Weights of a small image autoencoder: decoder norm groupnorm, soap at rate 0.0036.
Rows from block 7 of the encoder, named by matrix and row number. Each number is 500 + 25 x the weight over its row's rms, rounded and kept within 0 to 999. All counts start at 0. Numbers have three digits each. After the name is the row's rms in percent of the matrix's.
# short0: shortcut pointwise conv, stride 2 (encoder.blocks.7.short.0.weight, 768x384x1x1), inputs 0-191
short0.316 100:470512514491473482507453483465507489498522475476477547522500510493514498522453529486515514499498499513509508473518478511538517494492514493496504455523485488514499501461514507489600502490523489519550474526560490505500485483490533509490519472503521483499439488512506513504517494517494517529495440487502498518492489524493546483518497479476508502529491486517522498478480475512452507527488492478504517517464502534476548504502508545528453502445476489532473518523539554468512494522495499537498478460539483502493486484454547513526529509525503462476505527525502539457491539506485515530
short0.317 104:471457492515476479441514481481482499478515494503483537529505468491506487522495509490512514513475541490468549495498478529507508538529484497473486488532501503521534491501511477478466472528552520490509492532522525484484519467512487514502481494542482476481543502527468514485540488507477449558516536507474553502523509497511493510518507473467499540486483469543439492506467535530470484516562542496466530535490482460534498537451498518469435489558493495496531514501487495513490500537494473489461502532465528502529501482482490499511520520472492458443494515519500519502501516508437487486
short0.318 103:486508524442454523492502495539479487472522503501472518519531510497499519504487510499514483495482463492554508508491538491476477508487482511458503451502463451506497537490507516500498505482511456513549497507559492478489465456514512498517527453500502531501500496510488562504500456507506510532490500471433513528505492478522484503513503483465507520516492524538509455530496464512491509518486512508528530515516510461551440459456487474541529475489528538537479503509503511499500486507504480550493477504507549500490505502504517447500498460510505474488469517513483483518484482513487457463
short0.319 105:517521478509472482508497506512526544507462517605487501494526464484477490488461506508545509489500478520532481514486527494525514556516496537508483500480522490482527522506494445500474512511509472524471535554510507553515570495527524512518464462489487476489506473451488535513548499532494484538529459483501517486553533459504484505495497510485492516478510475534481487474496486540480500541514517483535481525587523497469541544540509525470488447478546525468534533510480497466518509535495500504519482513514557484465517470503469479475491497503515506502546495483514520530492472500496549500
short0.320 101:486498461522499487472481530521481500490507518501482510515491540488506496516519493496545481468472502503477532514523548537510522504488472508499506489504552502501496504510519527491526436547512539510521498544498459498527500513498501475482512510496562507523528547515480499514494523517461499459524473498539463487520468468508498501473467488507507506486527507501455498545508503507527527480539488504529478483499498537528463475498497532503487529472496477519491520531524524515495540448548511452476506488479493485510469525532583503417509497497517484506493516518523478536506480490513574492
short0.321 105:503439484494490463531475578513526449488512447527459472489487505500507507453479524512496484513522516519470498476454501516499478472520491513517504500523519512503497470538488464476488571509483492491527503505479469519489491526511477517495507487539489501497513546482495487478496481455488534515543469494526497467463502486459513538523531472481485521552515528492503524503520467448482502510482536466500467512492547495527512470489508487509500468541542502485510492473466544496520476516498492519512505455540510502502477533508511526497494485513524486479485519474509494468484536525474432487
short0.322 104:444468526487482513514505531544511488495496471467503472505511511482509496477519510507517505507449498553491500505534503476531484505511473457495537470506555456505486472511497474505504519475519462463525519501509514503504507494474479468534480493505498534533495450491554465538470487485475506498514497521522505450474490462496486503519447528512536524481500477490510537542489510502472477527481479495477508497475495522492483465515492521486524518519521478482499499494466473519479524502507484469487489475479495454489505569494519552494497490504507485515481485494468486526508481489529511497
short0.323 098:542490495501517483524506486474498546503534498512520503482486466477513523497512509476438502507479483506525521517545491495497520518497493482515453496507505529513469525499454489473468508529478492463478479525506538497520503506462493492475496534492469495514485544504460484518431498466518511522517502516483520508512528489493500546514479545479509490482561508484493485517506488462426489489493483465499526468513485537540501503525486477485527510492516525521522455524512489454505517489491542551524497495498510515513477496549526483484480514498505492552477485497483492513489489518498444526
short0.324 104:479493443511480506478482510504500511458520470474509520464478482472523499489523523491489502509501494511491493511486474506465499478532526540524511503495541533485475525497527515522506474538508563444535480580495524548520528503482476520517510532533508502515466525514472483485545476498491486471487548530506515491483534471497506477508510476477494467520508507532467499515500492501510484475482463491506502499501465487501535470510497457476515483475521475507538506543491516546482480488527524489534561524495523487511516523495465534546509514504504495528496527478520516425494488486496531484
short0.325 106:504540510536515462495495526543495498466530497495511509522526532522466534525525509520497526491507512502479494553476470540544496496548495515468472510528505463481516536478504500491500523539454506523479479507542491478471508543479509514537501530450485466526507498485486532526501530408502494517501493503473515450512499498511494482489546479522489521495459482504452498497495498486505513528520491511505543540455524483488519503465498526500513502505491526541498491511508479479482507507517493511510477526479462499510485554541526480497479509448483553490499533522501500528527502498502499509
short0.326 102:461493498516455530421538481501500487527445457462512464473531490543470459521476543487473514506451541492520524486483545521492483514509524511496543539515475516513515487507516473515481491533488466491496518524501492513432477514523527495563502493474500500477514498513526476510507508435525466478541446486566525526456546490482525494493472474481563529500518501468530520473526526499535470467479537459497537494514505493475486476483504468476485505533509515507499514474529511480499478469537525507529462516504505495552507484515485501473507479500466475515510469505495515504496544510476523516
short0.327 102:456462456489435517513486482493526472537514518502523496517493465484489459508484457507473482504530528558503462483514490472482518486511502513525494464485502494491521470525492481511493571501510516506492516476485484481501487566519516499453524487515502517576510478560493517494451482530503481452476504476463494481494485497526483491518489504499510473519455484479522503551502509546449517472497498513486494461478491496480504462500496489529464470479521494491468510491483548454516509533502490461476513499514474514490467534494512456518491516497496512546509466511467486510471532507526526523
short0.328 109:507513475536520504542523499483515463490528482489505503521562470481471531466489513475473491447517526493498483516475525457479472486517499502498511516499503535503458526496486501496467439506485514494489556528474474485490502461567498499491493508465533497497521533521462517527516511496521501513493534441483542501518528506486525501524530467503498493488472540508473506539518515491523468520464547547503477530539495500553522465495451488453495517532465485531449491507490523486511461509492490504545519517484453532526468514477503505544456518474518485466503525515478468504480501506480484479
short0.329 104:476476506493545476461479483497493498549512444497529507542549461532488521523505483527472513451509494455469501502529491498481506483519536500464501511494500474528503507500496538498505416504511525472546488513501479507497466536498506517525477500547505493534493525522494506477520510542494494516518492501521526494487529519474478514488488533506473489548539511504531511508489501466509487472479502507495468463496512511481498495544498483505495490531478467543511526516468526489512507509508505492510492508506495522521514534494505495509464498535480523491477530475504499483523515508521466477
short0.330 100:494475472505460497530478490504482513511440520465435469518480517528526516465491530438540522439509538466503502494484524435524552467531499501516510530482512544475461536525501506550509534513527508520504493457499492486483456467543451496517495505499534498515504493522503457461486500473519507505489497479481495477506518470487471492493496527517483549508506482523527467526507516480525503544498551500529496509506497529469503486523538509488522469520505525519491470562471462471561511520513461501478490494492528540483519521444496501501532483483466489515478503529530469513473478523519463522
short0.331 099:515489452496483487469464502513454494492521500510556461480491483502490481488514549548471514477514474489514574511484522520516507451491505536476552474465483498482493542499511476492445509504502545479469459503504551469536534433462519483517492512488513523503528487504489530500522524473520461516472505502514435481484515514518488505518514502503451528502507467497525512496503542444524528492492473506496497484508521541476499525535511543503472536482451489482553519514522514475514533454523513497474546484533493470466440488507496525506477500558525539492506504463477503519488528466508487507
short0.332 104:497505522469538501512448508444494490532515470490441538512486522501514495480497495514524449474484483503487529487517481484478530523513501470495477443498524495514492450541541492507538515527557504557512514469505488485497523517519497545490516483514526499509509523468507464523452465501464495504513476473486464507545494518477527484554530543491491471504481482509506512514518502475473508469490502512454483504506515519478489572514498505469518473464532506520479491504537488494531529471483462481507486500485528476469496508469496539538492507491475436506527553530486490498487487551516524501
short0.333 103:513481521461488482520522475513532494516539489508520529514526490476508473494530467479480497521503482495495451446529484544554474490526496525473495477515479509471535475488526520491516468504501448490479476512497482486519468524535543466555496493513531508489493477467509555508504504521490504510508499519552513487530529528510525524521543524490470522490467485433506510508474497505506500508567476524444540542448507483500514492490510471471499476460525492530513481483495520481506502517555497495495456548506481530479502512491490473545545481485446512504485505482490546529520474512520526512
short0.334 098:489543460487501504487496534481523507487541508464507506504474486489473503531542436505500512494480502523487511484472417462464519496558523449525499505518495506486480466473479460492509513446492527518490509526527497547536521562538516533520520495550516469511502498507487530509521487532521506485543498513478519501473480492493489492510519502494475508505476524551504511482501486477505490469471495491471513565493524456500471477511536540493475533477522501471525482474473489469526470535521508460528478457535468460513557509521515520509533471483491486534508487492531524503499483512477495548
short0.335 099:471466508482478491509484516550492509503528516535540504503500486523544464507512509480500532489517526514495476469515507544485514483538480493484552508487517516523524471502550545502487467493445498463435492487503499538521498541505504499486514488550539523522495479495465503525501550491487447542522496488474501515489481443474529514491460514482512519529450477508588469500507522515477490543477487510511551462498478518463511429498475514508485536517450490513530503511525493523488479523537469463571493516492515432478534499494491517468515481460524471468511488513493480489511512485457495483
short0.336 099:486467529516510520529503527470475502496509487521469471471485529504465502511527470500464499514466508523523528503520528513494464527494514465529472479500494547493552479501474549521519504490505523537498476486516463521517463483497521526496481478535483527519513466478477460520503456466521478494498551496511518498466557494475504451489502484483480480470524555505470511517506457491507534487476495474512496503508499495492517507541507546519506473484476544480527501472525477515488490516464455515510538465491482509494461514471488505479496512515503495503525553488552507483481460500529498463
short0.337 099:525477482527511451487479507507483499473493501554509531535470488522494482520481510499520453484487507497462513497529497500533477480515465516512551533529523529551502505462523506534524476533497498497484490465546484446496501506521480518503529502516580470499539497528472505483472515519482498528537506518471531467498499499469496496501475531548519506515520528510476510487527507533536498543487463481502502510473520568464533510515479489496501495496527509518494500514470506476468499484504494476489506530472554508503513457523494537489543501459480503510431460497507518492477542525528470491
short0.338 099:486456525511507562545557486533498498500459487485510487471534471522534475514505494516463477548466484502523488536491546464484495507499518525455512482490485500516464498504513533529496482493563531481491477488506496483481483488532570519451573516422509523540451503492488463480494537500459483460504498491486465472458497479506489475507528512505505518540520479546515513514552462455481492487511502472505488527540509505525522490503484537498472509476479477483479498503493498560499507537580565508488501503485508487479464533452538510500530479469468471469514541505504490463474545505432528481
short0.339 103:502515489457490529473532518542511497474469454452469536487513533479468485518504508517481522513529501483477494517467539479491465557508460489497535494497517491521518514514502496513480500508518475497500500490499477505497483472477493505526528528484500470516548517503495528538439543473515467499496485527486488458511498462522473504473508516494477466536497494496511534476503520505524497512500499493546499544509484472452456508485482532522552450551544460506484510502480499549499505484483494507474572461525469465461482465498517488496491519500479467482458478481507518520505522508462512490
short0.340 100:494486542469534489533486508494471512460499512500482497546479495509516480498470489496536525477469509505534486534472495438508483509482487560517514500514537487505482542524502544515509462496517498448519560517524462546507453480505497515497507489522482502470427466495528509487495460455499473462515513560494533489502505458518496524487505558507507491492491495541507511480529529501486473489487536464538546480483534492467490506512474507456511483514512494483501459513529471471505481469497465471496528488511499497516503503496518504489466516462461553537489512488502487481478451513533498467
short0.341 109:495540478505508471525497516510515452513473470526516466507473523515503504511503482494473464479524501469521522516485479475508477484513513516501506472502472483510476494489502496528432569537476497488490511517460489504513499454449486466432504459548538536507520554525488509489482452479475476477505510505525470488463540482494528558450492533501503481487510501463495502515515545492439535497478490531496521499534549529523507500486508523455489507525492510517484519504472538479489484517489505466499528494547512510467484505459524495519541504482470474506489488482492545485484528478558501505
short0.342 100:485490493475489533607513491513480489503505506522455491477501514495522491488461501450500502492531469543509494480496499504556534485494476463464511491448506499512495493452533481552465538496486475514478508475516499511531504521485528494543558455524494504474536504519496540459495480492514514533477505480522499484466465535515487495509529524492511496480507497445513511493519472518506490521569500467499517475491516529456458494497477530531525487511461548483487490535521492489472518505523536536525516521508478485513469535488494517522534503474519516511463500478509451503493534562507488493
short0.343 097:497465547519479512466507470543478533511592503495487507519451496515485490552475492492492553548499525530473490508533504539498519458533521469488501533509518566519495490492523496499515486463452541452472467502508525497556515472561507528534522527490530506501516514490462493519500492486525485485497493481475471507496486516516518462473511516548460547512539526515469499535515521485491499470512485519468484452478490494521503528522517550488536511472477571501528520497547507481482509543524505513493521466483507503457492461483486513480480504488512501505488493491528478500478488552506491526
short0.344 099:539477497500449517515501459483509523419504532475464511485530520512507496471501496528440479509488488462492499492505459478466538481475508530459463482492512495535513513523488505524491505504525501503474494511505484512514476543501511506488510466509511456567527510493457503466510497481510484544488514449461543498493518522510499514508518495519484501465510501506511507517500532504508548497499500497479503528528429515490472467493504488507514490522544483492493525505532507533477511535540495509498479528520473521512504475521523517459458473490511463517521521528490490517524522567505502466
short0.345 095:496453489496507525494520546517490529521444502459513476499505505497519518467537490493501489547511493483484535515533490472475483485487505506476470480548447452513501461489500477506511480498491511491457499453500480484484447456503524513539520496492538523461478488468539477506552492505435520505540525480554481513509465493523514550510501501469539518482468536485530528519490532503494512546496456559496517462520491496537488519495541489470513498472463503505474526491484496492496518504516537508495507512479464480493524542506512508478504467499474501505507454557498517502482478528512501488
short0.346 100:457470519523477504492497486521483525473506497503500542542508446500493471512506489550510455454494494505481493513515519493484525508485537525512472512509509479505483514464512507515527498517505505493497489520485482495452471498509495497446550495497472516472470526455427491450500508530520499526482512518484464506487507523507513478545538484469503485524469465529486510556511524539488505464514520530435533478534506477510483506476519488524490537516484484495559499526491492484525510539523508491483540460521516513506556517515467506489522520462520559425424502476449503526523515493546528482
short0.347 106:520493508535471480489482483528514509539531463583497505512510462409485551522509479478494491522493480528527529483470502447488463491498511495517490510507492525522519485494527528475476500501511475476501520494500490462511527472510536479537471508480506529494507499501467530493506504491511494462448524499550494509492492512492467481475505487496517496518439476441515477465523493510499513475516470497494550462540517480514505474470495480506480448500509494483510500484456522475499583513521515507577519522500532473550509517481544484515538487519514500486531506458478472466493509492446466478
short0.348 107:537506490504519467516466491539539517544503504556502487512515467492471468524500500532483485500508513527483492474501511505483475523467522464466493511501487520528519529450521486448507486496469480551506505476510485518490467501512503538520485506505485470482521472474499497542504495491495491499533552437432481516473490497550507499539480462474438498518487497467492510487452471542511514461491500474490474502502508509531529493491473475484534481469466568507493536513459518556512527484462490462559522528475543467473461496470494528553481504502525470544504507479515503469524499487477497489
short0.349 099:489486529504514500491529502512470481477516516476533496475529499482516499508474490532488458490519535511495535531434487455493536449488467505474504505466490498548476508503542542495499528498548514512566534476492449531506527531524467501522537493497506524514522518528511506487492550516513502507515527510478493511518491467516508478525491465509524473498511498509489479469489499503440523481508500520474524458506494538526512519486486539473480526463542483496513527523534501488494493497539459469512504523542468464529481511500472477494556484527487484531545502505482453492474440535519453491
short0.350 105:501464471523517490511499498498532523534476474536542460502514488544523466467496542489502475535508497488505480505480520500501488484582477478520486446530498498534476486520465507473514523550494480495515507491483478483524477501522497471478461487549461510495551502472496477472464527521485517531470486508500524497504552512503511520502503471532442517498519488484496480544481513449517488538490463501543540448495484483490501518529479525576501504495513500522489517492519511472483459498486519485509499514541496502482528459488513487457488519517486503517536515537527538524516517458512475506
short0.351 097:505462496479523457472499562482462488551519537528466509486500483487473488516465477520482492513510486497480520487532452493461493529502486493528533483485494484467542500472502506518532491483505522518471475525441489495475458469498493507544515507498521513502462520534502469474500496480484534530509521506520515498484474539502467519518541499476564514496526513496494513488526468468489512492469531480499515470498484436524476461544487545502470499479501514516493560479492482463483503471554540484510487481495481498532547514492470516472521534527510476514565484463506506477476480480501492499
short0.352 094:526491509477514513484489503468498466482463480498545496522497510490498502464537477499546558488498502475468539489527498495440452526556506468477442509502493494469495527508504504473544509502482450472477519486522474465521492545512477477512497500484502459489544502538476477528496494483506502492509471441501510509516550476526482492483508502465574568474479524477509521479494497484480538490515490498513466484486522479505508520536479472529506504495486483490478528535472478495525465468546483507540517522479494519485504481503495496472466484478528493495496494508466511503511561539509509470
short0.353 103:519527493515530478495536538545514518498489497496526522471483536501516485553482464475490478521525545479474530524471515521496516504504576555487493495505547460475495509522488444519484488494469482555451514472476551498491558477487470519523455478446469502514540495472461531514550492523493541510500526522490520551491527518501499498508486501499471461500488500509487493511479497475558513501530492517492486478524488517534495502485492500470521501489523488499513492517519507506524497503461511466529511500514496520528472448546500509448534531438500509496514511515499550527474482522523493459
short0.354 095:463518532489443488523496462525528505486504539460486489585500503496478503547465490502488482544465484445495459517494515521478520537511506496468520556512494532508546535484514527484493485527509522478517528506493456518526529497522504541473520533453527496482486475515528502475488504481466523461500483458492499490487499471496541514491426494489528536512433511478515533479478481506502521515490441473484549499510491531479473448564517505481492528487455498477488474520450499501487503531504522464482465492431515510558499514523538542556496524473501510508537478533528489462481501515506516455
short0.355 097:472458485559450522510486485482494532527481504509520482494497492517529511514513463533493518488537475475518506492517482441529471517543512491496497486489503490512485533540493516501490507484521535457522488544520489516561529552481484475519481492475542499489522486460501493470490518510484501487498523507536504493471515485506529559517556527498504522503463515514479531524494493483496542476493464535534491514483514536499481498498517532499494518517502497510499491488509543491519499521566487525581491488490505502463489527509495522511489569500549557520543504467476525559509490495495497502
short0.356 095:516465500463470530475487499515507471561482500492511483522522523460485481480486483497465490498508518487504485485483529493500486501480522493519497431479508550516497546483539555495530538530502497506515495489492470512551475464488578448497542540496493514477490532467528520494508506486448466498466534464468507503487501521534473475479481521486512490490496540525531508459527486511466445505476490491565497493496495472486438526490486526496490506505486474470455532507508489474486446505518480483481548479488554518534533481488530467473505538474515514500476492481491555487512490455535457471
short0.357 093:501489498478493509455500455507466514565510486532508446488536523547492529523485484497526518506506504452526517477502492493497498555562461518491543499506549495507504479503477528487492499483531481481497483493512484505473477468478504503488520490499512498487543466510529495482492504530494490505497497475515541481499471573511531488498495480496497482477481528463455478491489505469481517517487510472495465508541530498558531528513498529508532472482542475481520498514470492518490527523516480514513440508462475548495488464508503481493526503555445485501513463457529532495493481540509521489
short0.358 099:461446451495507492538491488488458486482491492522467529504501495542499468489498494480496512514454492489504493475504487507459496464547452548477499504492516485501477517507513478486546474498491484486482516526557514515520488508481502470536499494472456529471468504486479441481472470478496546497501476501557545497481485515518521516501465523471531472524459473506535516484509484477458490509499497515486503474478485475591469547501507519524505541524539469474519521493468500479509480468498504491542479505504488476475472542491501496453520455500535482469476488514518491521502491509504503492
short0.359 094:522485483525446519488467498485467537504479507519467470494530506498462443469512554444461501491505495491522460464543517493531504526519515488535474483472449536480490501475470517495474502524522483513495541467480551500477487495501517502500486516522508532538518468515481496478500457481479485498471536454534567504508510492472522498540525534521512492497460520540490532444472453492514511514512494522522501525522491476484503508527471463526505447485480530494527545504521487497468526541521513493553510528494443481498520510473493541527522481491499470505453500497482523530494524507512493479
short0.360 098:482549524504500498476511482483498513514490475499540471498494505521516458523458558501507534526492539485491522484497524434499502493525485515485495536487498496482485515526540471543493507497471478462504470498514535504527541517520467508517493487522516477531488522494489513487507500489525505459487496513494472494535555505491499519524485540482486513477500536455501505485513462547507496458517489498535521512520499541511475490528515506478522459485518473465551500497505493505563526487514491488460471478504497473529453528508493501539541501493498512478480514511471470483519517508463523451
short0.361 097:454528485493506496495462498473482505482566505484512482530477506486532464500474472461491472558476540476492490505482526557465495466483521525482562510490525517470527520481519456539492468533480534473500485475505480548507533498495508499519497471531513488520542484525527494539522472472519503459479513543458489483514487520516519523484482468483573464542506478503517524469559444491495479497497521501513541510486500517482515508507501482509516471485497441485486503533524489449566514512522471528505506517495463492489542513486513494507505471516524564510453510523499528493505499531480523534
short0.362 088:499487471500498524478508480503489472496517514479532498457497448473493501499542467454492530455503487487520528520471528473446495476462551472529511455511483509508491459499506517491531474484512454518502519497489512512577459505504520520519455484516514567542513472480539551473465568463456500463502505480527492517521513496510499476512499505484498490481485525470490515535508480451488520509516486504531499515502511513505484523522502519475489511516489494477533488529495506505485517448554540454482486526473465482465539535481512490507488498510480509500510494525534492502514504505498501485
short0.363 100:510541511532461506517463500526545475497463498492475475525536473521479468509469562491517467500489507463465494513509522510481485529482526536523504487467462464514535536486470525429510453476470483510464462502461544500520482489489493507510510510497513479492500460476517502499514479532535519511537511506486473513527492527462500539515521513503495471489525523511542479501493524516515497480507468472491468523517479500499472487478429523508492487516433516496462485474505501523497488537488503470482445513467510501514518472509497507521527491474511502521496533547500528506512468539495492487
short0.364 101:510554538484510493528485515493497491534480488587532507541498465515513486506478533451510476458465522515529411508503454524526469510566467534490516481485515527481471487512491508521482498506479499516486514482469468550504498540528496498481495507510486481495497475446507512522462504504507503465483490521521489505484499473490538477510501528465534539444541515495525446505540468557478523498443505488513563479502534499520473483475461549494506534526488490499511492513513496517550460490516484475529484480535531533501484521516533501498501555506505512516496541468555497474500467507510552555
short0.365 096:501525481494533540493503515515485457503471531516506555492499515488474471516479509464482507517472495507521539512517519524521490498547488489486508478514501457502529500502482516514487488501487494497472505522464535459457504479468487525487499498546466510478475529518496542492493503518528473468563490480484499488538524458518484526486495522520517470495488488481506486501478512505500538495536497490514521522535539537526532497497510517472497496489523492495496506480504502525460455522535488497481489537506458495485502477517462534455517529524492470513504429528476526440487499487507528510
short0.366 104:479496498518536476532481507486504493440475536466498475518506482467538468490528535504488530557522489538482490500497470491498473554520463490485512496493499499480495515524474514487500490505508484558516473488508515500505494520472479497487502465497486532524443455498480533498495497495513499548521515480487495490493489498520485506491422549462477467505468508499511501493486483497473470545468494475495485504480519507497516515522497469450481477440512484488498487498452495514488516494508465518468448507483506518491516515457517489564503457482541484541530515533496510494533500514491536473
short0.367 100:493494483489487551531509529517488503495490540460524514457556457486487531497511542490532508550473498523507529471501488520492531503505496518552474494465519444521518507536489524466525492480516505507455504524539480509561488495489491499492464521512524451501494513478448496485510443440525481486490493571523492472495468483498500512533497520486474513511470507499482492486488479477505501483520509500495463516511521479504545503465515518497513523468468536482467524517515535503500546522445508504516492515480484489436474477480471486478477479490531462498535532522489533537462498538493512456
short0.368 093:477452509501489501541500499502485472531514474507501494517493502520470493532456524555446522482554505492501496474491496480494515532496493529488507479493522445531515498582495498497497564482528508492532514442522482553499445469534520511520544473477452498495494503514508523467496512508490509526468476478507499447524510518509500497474492530506504512509473520449538491477524518495489510472502520544496482480459419477569501487522481498487493521512479473534530467544508507444506497465481500501500481521516453486466493509508488486491448486521465498503485516504468546493480515511493470531
short0.369 102:515500488506501554505484483503454493450494510509482518480517514508532456514524510510474486507502463519483528499559505532569472490527499485502509513497489516478495544488515497562502475504449457529492513478529520496506482486500487533497504496512472490517476470466487497461517529472511473532504503479500481507511510478515469518500562507481493460517500485517502551477518486533504487547467530461494546462488517493492504517488479485520466505503471504455499524524477482545473495495524494490523505483466525490512503488481460440482540497494522517492511495476460485479487500568443495470
short0.370 099:508525530507474495483531498547518549489504496514497495513518458556476485506476481488456522490509454523504490498534498501494476520544534531485484542544463492519506521534520506486494515503491467506494534524443512494500468505507477493509477504514495496542474524514501485484512498485510497492511509549485532509488489486501522496473506513532540495509500491522459444515509476502499495499468484497537482452473536541487476509497491470520510495462489495483471435468509509524479506501521520547499495485509480523508498480457487492461527476497501521515516520448497517483499472506576499479
short0.371 105:463514463538481504503518476527536471512474478493496526537496497484530515484510536480521512524501516500528523463473484527457494518503511470489515464538500548509474479497487491548483510517495505520521505517522476506488493510486464485487533501498501491509444503482515480466535480518510513508484494506510472520508498464487520480461512491507505513543462552509501517498513437555477483507532455475491499482455515473471474502531511572484487549528510488506442506492484534508463462509473507476485523453524442444477514462441474527495515467557480503527503457482508477469491501533506527507
short0.372 096:557429506479515492495518477521518517503494520475490492514497497508516465497546516508507530522509530495487475492500515535491485505460528482544487475457485494500520509472455504481508456519495472506503521492475481536486531510464515513505506537528519525511526499510461510493481510513515498507546503564468499557489504479464510538453464513486466474476519514504478528447520471469516499461492486501531493512524498478492496534499508491485489488467501523464478512488455484468488492505506516484549480511468476503500502507546528495491489528506497496466486474452494564502519495486520459479
short0.373 096:488526526520496480541522497532475492534532483554490520503480512495541509474471470464510502489559512436504503511482455509529500483515517493523500468497530501519527501461491452532494472510483539520515470468499477486533479550485494489491529547472475483540479505495500495504509454494500471482503464516508509531536474492503536504468517486529529471530488474546516513466506478509491448536489549531508554486505515495466480484528513488522501532454464531467491542477500470479489525500549509511511543495524505479486480485574537502482465563497486498501502506511516517479493510501560518496
short0.374 091:480509503534503486507478502510529487520502506485491560455489524489517500523508500529542459476502486522471499472497518486500512514488544476559458553450469506521509472489503436512517440479468466514480515527494533500493495514507497524513546497533539505545498503484474489538516509495468492460503476504497501461535460488502496492507501509489483493490521496474514509532484475503493497491508496535453474540494516487508518486499486495484469513447482477470466500514540561485487491486537515487502442442514517479481521473466487495487529462522453505482529498464478530492533525488495523506
short0.375 098:489521496464516477502494482491523533462553511460477489522481526496483512519513490490513425508502507494494545524546506523515458499531475538483498507553547500463484535480525527487534521495544494541456467522516547480480518513471531508507504516508485506482479481479532491484502498511477525508455497487480512477470478517497508449492476518529494521461471510492498491495492558457515504467512516539530511506533476454474528530489517512469517499464493489486483527520572494510479527509487482509515507472502531481533530543443477451484491514521506537509517495487450511456462536489505524462
short0.376 101:497558511473497489521492497521523487546515481475510519475467527489519565482495486514484522485509520505542535523547472481488495526478527492475480531481528511495501510495505490477493494536494487494480517460461513493497513476442516509516444500493498495483509564513504538521502478529511510523488535487527469526551456528519473499494483517498483505502505557539478515499464479493461494510500470484528495492511495490500430513489527482518491522503500497479495525522521460509459492487536494481483512497492496452520517487538470517482498482486515491502492513485536532504507525512486506509
short0.377 098:509498533476460506485481537488477503490518528481459436501468485524471471498485508447488517488525457464478491514492508467464523475506509507507515495509505515520490535475475491497503471563497505482482535495496510516520493501490502491473525498504465463481499510517505494505502469470490495451493507490495513534543484519523534505471544480508510491498508518502498489483497485482462513494472469510454486485466508518446481482522478488518536496484486540490503534513492504524491528488503482522516495501551545526557485550474482482525524504481500530511517532499512570428489493503521521481
short0.378 095:506492523504500524506484457490478479553502524517490525511548470454496512503501496477507552477504477455491511519526508477471470498498436480505491469500491507511465502480518548499458494468472448488485524531484496528492506485517509488469527503505514522488496453512482482445493551445477540484504450503528490505482534495505455507501490522520485485530512526479510491528517487537516487542491464499514525514520512489488450511514515479538495450504504527512451505505477509517530527516495514478476504493517500493487479533489524537510516514451478547496548517495528530518492483519487539528
short0.379 096:523516506537447546506523470514452515538455541511468509471485507473477564548517523469507518490498501533535491495509485517515538519484480476508516477484510504501497514498475540553524476447508479506519499463513495503498479500502498483473499497500513503470490555519542533532514509522504519506452513461483475526503449530494500501465524497481551433450488485504524492481532504518481497532456513528480541540455489488490447539469480483490499490472454491468501455532487505546489514506523501507467505501478533502488544540456529478474524541485549546504484489487490491528486483524475473513
short0.380 102:492440492549504488493487444510500472469479499497501474500497538486457504493477521475485484517504482533501457483516533544547473524510476539517521542486492542522472487518485475488493540460546512481482463495497514475493477527527593481492499464508471484539505484490541504479537496476485512538501473513495458502520498463515521511476487504488479529494526503507492477494474500445507526477473498510486504508506503474465458501519457545516497483493503460477463533528499498515513468490507507509505505524472516496501501485480507522544512496456504507503492487549539488528489545506494515533
short0.381 101:504503489479554517509484498536541547505515471490483506445580499512465497459504452444493502532486513491507495557514539456474490539457484512501491504541481471532508530516480491467500477515488504495465512482497530511501494452516506522505469530473495536477469519491528503483504526483482506516510483544532477443465550486504508537477485490481475445484548516466507489491518471493523547544524473485488513490475446466508494531484518467492543469474523503511484531512452499487510488499501494541494524537521488499514481487496484491533481504492490503465522507474490503504524452506495503512
short0.382 090:478475474492482488441477513484498507488520483456484461507530448495512512509466478516486524523486499476503501492501537480499483531573533498484500513490493483527475472539488472516485534498481493514536455491482497448501454474516492498472504529505515499495516502553444493474500504485488502462447455465497450496537472461534506488492482511508488527517481474547495490495516479487482512491492497505522512499491522494512512539495490520503462426496474478422512460516444498526441523528501537502533493452513496537480548512468496474516488492530482510507524502501512493483511514497485466451
short0.383 094:473487498497491504468458543507543496492513465491481504472550509474499467474454525469509465484467528496468458498499523514490506497527521511456496532518534481500477535498534489496545481488451520512484508504555518482497517489527510508464522489486490505464491476503536482517462503460526457493506505454520512462497477545490488500543521476499543492502495525526472479502492474445534508527498501489571518521507502473462481505516470516529476527496518491495514533541519517529523493505502467476500488452464473520487502515507528523513484507527480491492494519503495497508492515504500511474
short0.384 106:527491505487526501503511476520479475490487490466437506521525494511464503518517483495500537433533527501528491494463469463544511488515543521534456481484502509475504496482475498508510493463498476516529497495535460514523464510494467542516543499492519499498497526520484494512535490482480471491492488527451487526549528502474465487492486525511520476517485486487521510520518502518515478509525528529459534470545504504511513496529522491457509500521537510468492507480525485529493511465453477502515529527458456477483460522552493466513511531469499507517469489501506521482500452477522519507
short0.385 097:548605491522492523494544459518488491483497476455503527511530499489510524512477516491522512466491489528618505541490483488464528489495518462487489456515490492516468545532497504461517536509507470484513495488525501502509495513511462541498520462485508458500518559489494536503516498510549510509504481488504476457493506506511463512486529533517485460494523502458497528448523473502487527477503452508506498562476469473455485482499497498533519504477481502499510523517547509570492504523509534464453474522483485476497465519495460510521511515484475529511489548538490464467516504464455509499
short0.386 102:483464473523537542497464560510490528495526539466471477483497480477501526518478517539529483488488493579488532484528506489517528503497494482527492479498509500477500514503536499514490474517529526504472521514534508504484483593472543472493492507501481491497461486502483558483487498515521465475494478482465481492516554513489504457538500524487502510489496503504492513519512486527524501503505508523473489520502489476479513507478510487502506502445481505527495495493488508496483490496471481573465496529521457499464506507514518498561519480512529516431491508454502507511526468521497452453
short0.387 103:507477524430488482473539458482492512516448481513592529462475515501546473500472503498523519501530509530520462516486493493523477499519514530498517438487498509501469500511483492507523490507475458482496504498459534515469490489506494475478523465511461503484511530517495523451501501526525487502544527476510564517465460482507497506527464479489483501450501508505489491495489485499488523449437499492484517460525523416507493480450519497465485507472567461529495502490461466498497477498485527487491512519532529528502477508513518484460509488489466524459501519501488498495529536509517528518